A small class-conditioned image flow-matching model, trained from scratch.
Model: arch unet, norm groupnorm, activation silu.
Data: trained on procedural textures in two colours, tilted and lit, 48750 training examples, 33.9 epochs.
Rows from block 7 of a small class-conditioned image flow-matching model, named by matrix and row number. Rows with one number belong to one channel. Each number is 500 + 50 x the weight over its row's rms, rounded and kept within 0 to 999. All counts start at 0. Numbers have three digits each.
After each channel's rows are labels from the 100 images, of 14976 (inputs lightly noised), where the channel reaches its highest value: "colour at peak" is the nearest of a few named colours to the mean colour under the peak; "top examples" is what is common among them. Only what is clearly more common there than usual is listed. The data: procedural textures in two colours, tilted and lit.
# convs0: first 3x3 conv (model.decb.0.0.convs.0.weight, 192x384x3x3, each kernel summed), inputs 0-76
# convs1: second 3x3 conv (model.decb.0.0.convs.1.weight, 192x192x3x3, transposed, each kernel summed), outputs 0-63

convs0.96:630480514527533464523554606550510591588525570514517475457479469498489474419530512524513502509441516520576462481451431437537457508521587500492555572482549454492484439426588530449482436534469526511511483481451475566507465516478531539
convs1.96:482399499390552463502486534517490473532582527563553544380571535524523470435487480593583519588482488471545406499591480522483445516488432534452466521502458549557476430409486468490483562504570473
colour at peak: brown
top examples: plaid; scaly

convs0.46:604553464492512498525502510513501493507519527486515507505454482502484494567421519525476520485490498505475498498494484524502509491486493499515508494461517509419514431503490494470522477505478500472495488504491495570528479491554477511
convs1.46:514582485491505518534507433474486500560463503493548449490516509409450480444411606506564459580488478449499516426502495508525425460477546501473551492482488448456479520505481525625565519558550501
colour at peak: purple
top examples: green; purple; ground colour: green; pattern colour: purple

convs0.175:770435548497532514554475491459433409452466536514481503506496577510456459533454489507460504480464508524499495570509452500544486471486457476549470503520527494392509446464583475435474497603502472471456481475503501525505481510479487461
convs1.175:523508511478567427504443591529649413586378523464590489505446443541559446503459465447595570530387568579496590521469440539463472548504503511480603632424479529482504487494448481565505457507497505
colour at peak: green
top examples: rays; spiral; ground colour: green

convs0.174:518495547509498492494514492498510511502517497501504485494513512496491477526490512494510514506506529498506484506516519507517495493491500507637490497436539506495493474499543492495512488516491525504508481499507490490495501497476500471
convs1.174:514512580467609451428399443479582475550513565505471489569435434493409375464435402559551498590492465504457531547479467488458454531513388421520531427416526440457468498508478499431571411513577596
colour at peak: blue
top examples: blue; ground colour: blue; teal; ground colour: teal

convs0.150:593474494507490516484458478499507530456493583498543506497480465492520476595486508531495500456477516473516495458503502483513504470501533470417496573513530500502495464488484474510501484476511514501506479496525503571492495503498472444
convs1.150:448545469517541504491499533527523440482409510476562626517471480497537516534411500482556561499381375579569580517577482461482488603467496464448548537510514537478501438527464440518390525503513578
colour at peak: green
top examples: teal; purple; pattern colour: teal; ground colour: purple

convs0.168:350513615520502458428459522494454638533473387536449498545503525533511512467495514518470501518490485523501513427510517577524494514509640467451485367393403487497463476470525505509473464554493470467473467507442465489546506477496470468
convs1.168:468547528445559531461503442519487601487513434510505465523476542493496583588494555498458484438439499529575451461560481452491593488488467477482547509497474532457535492491487559422430497578492506
colour at peak: green
top examples: green; grey; rays; pattern colour: green

convs0.23:496530520477495556555409478502560491449451594492477518514501474484521443406423498535493522523527475529411501595489506431497450538455557462471520503462569505448512543477549456493475492323470491491464459506469461503496495513519465569
convs1.23:494512505450621424495466533550534498531413632566512569523488503420401463481414441591560468409522472576556524519517518541525508581416480533564515448502495539478514419552571482551570454525551515
colour at peak: green
top examples: green; seen at a slant; pattern colour: green; teal

convs0.8:512518480481490522537643518491484513482493536514530514521445515512490498463509523497642546495478549495602513398522553359488461472526556533492511474517418502507452500491512489489504465461493477497499485499485476523480492505459460583
convs1.8:487505513522421557531596549476554472477510501555592520514541463476472481537411486469461472461522509408501443533528443560467536547511570557515460535569514579522542539533544544607536571486410485
colour at peak: brown
top examples: black; pattern colour: black; scaly

convs0.172:543451496517516529518397472512506510573499568501458520526619494523531439430544504534424464522515466471488537528546514570550448514549613499455452513556502501449528476558492463450485518491545510503512522416493474574521493482553469470
convs1.172:516523550494490565535520484472525538554587545476566522485427493556476572572441512583515501416495452576482507478510567577499533495554601473646443450530486525526493518462491509524458423477529528
colour at peak: brown
top examples: black; ground colour: black; spiral; rings

convs0.14:542537533515522582540375504502529530482469526505467508539588579504542484445455544563394521533521497480481519518510514599550486502503552437368542563565558549487513477467448503480498503518562534499536527488508424460507512524539526519
convs1.14:478427520493472488526593465462458569515471524462538560430483524559445574481524409475556454453548571478479516454503469526442468382499490449534429425477427502467498489435557479556400498528500559
colour at peak: brown
top examples: brown; pattern colour: brown

convs0.35:588552549473493492446494492455540476504486505486532493504483512500456518460494543454419501510472497491558476445453481509497499507531476529514492522539543513463496624523569480503512513517513492474486509545508549423540484489526505471
convs1.35:524395551502441532425443521526454445587432471559523558555486462554578468460521550529465508508535427446391533509418567463542537556485449509529487562473452538484535477582475550468514593392543536
colour at peak: purple
top examples: white; pattern colour: white; purple; ground colour: purple

convs0.32:552466486472496463579559522464501478503515502516541493505554542512469452534492552502495489488482465523469517393518548566512518466484479492539585498481526498477506486505472471463488498542502518511526555457507534395504507487492512466
convs1.32:469484454569441492541521431505603436451580519571524519555565578448461537472479546455482508477461501505503562447458487396538559466476530538542373514533453439463510500468408475549455583519480530
colour at peak: green
top examples: green; purple; pattern colour: purple; ground colour: green

convs0.40:457436404499431439476496358478453545436483495507509507443508397468511251515620527475654501387492558504600447484515510412434488574446457478534455454519496517494511528523510487540567446145504511519486513535513495437546521490513440545
convs1.40:507544462450469521545528496495546580465477600536527403468486428522494585505495589481534536572445425527535527462428412520484565540414548562453576502470555552558557505556408518428571506505471567
colour at peak: brown
top examples: crumpled; yellow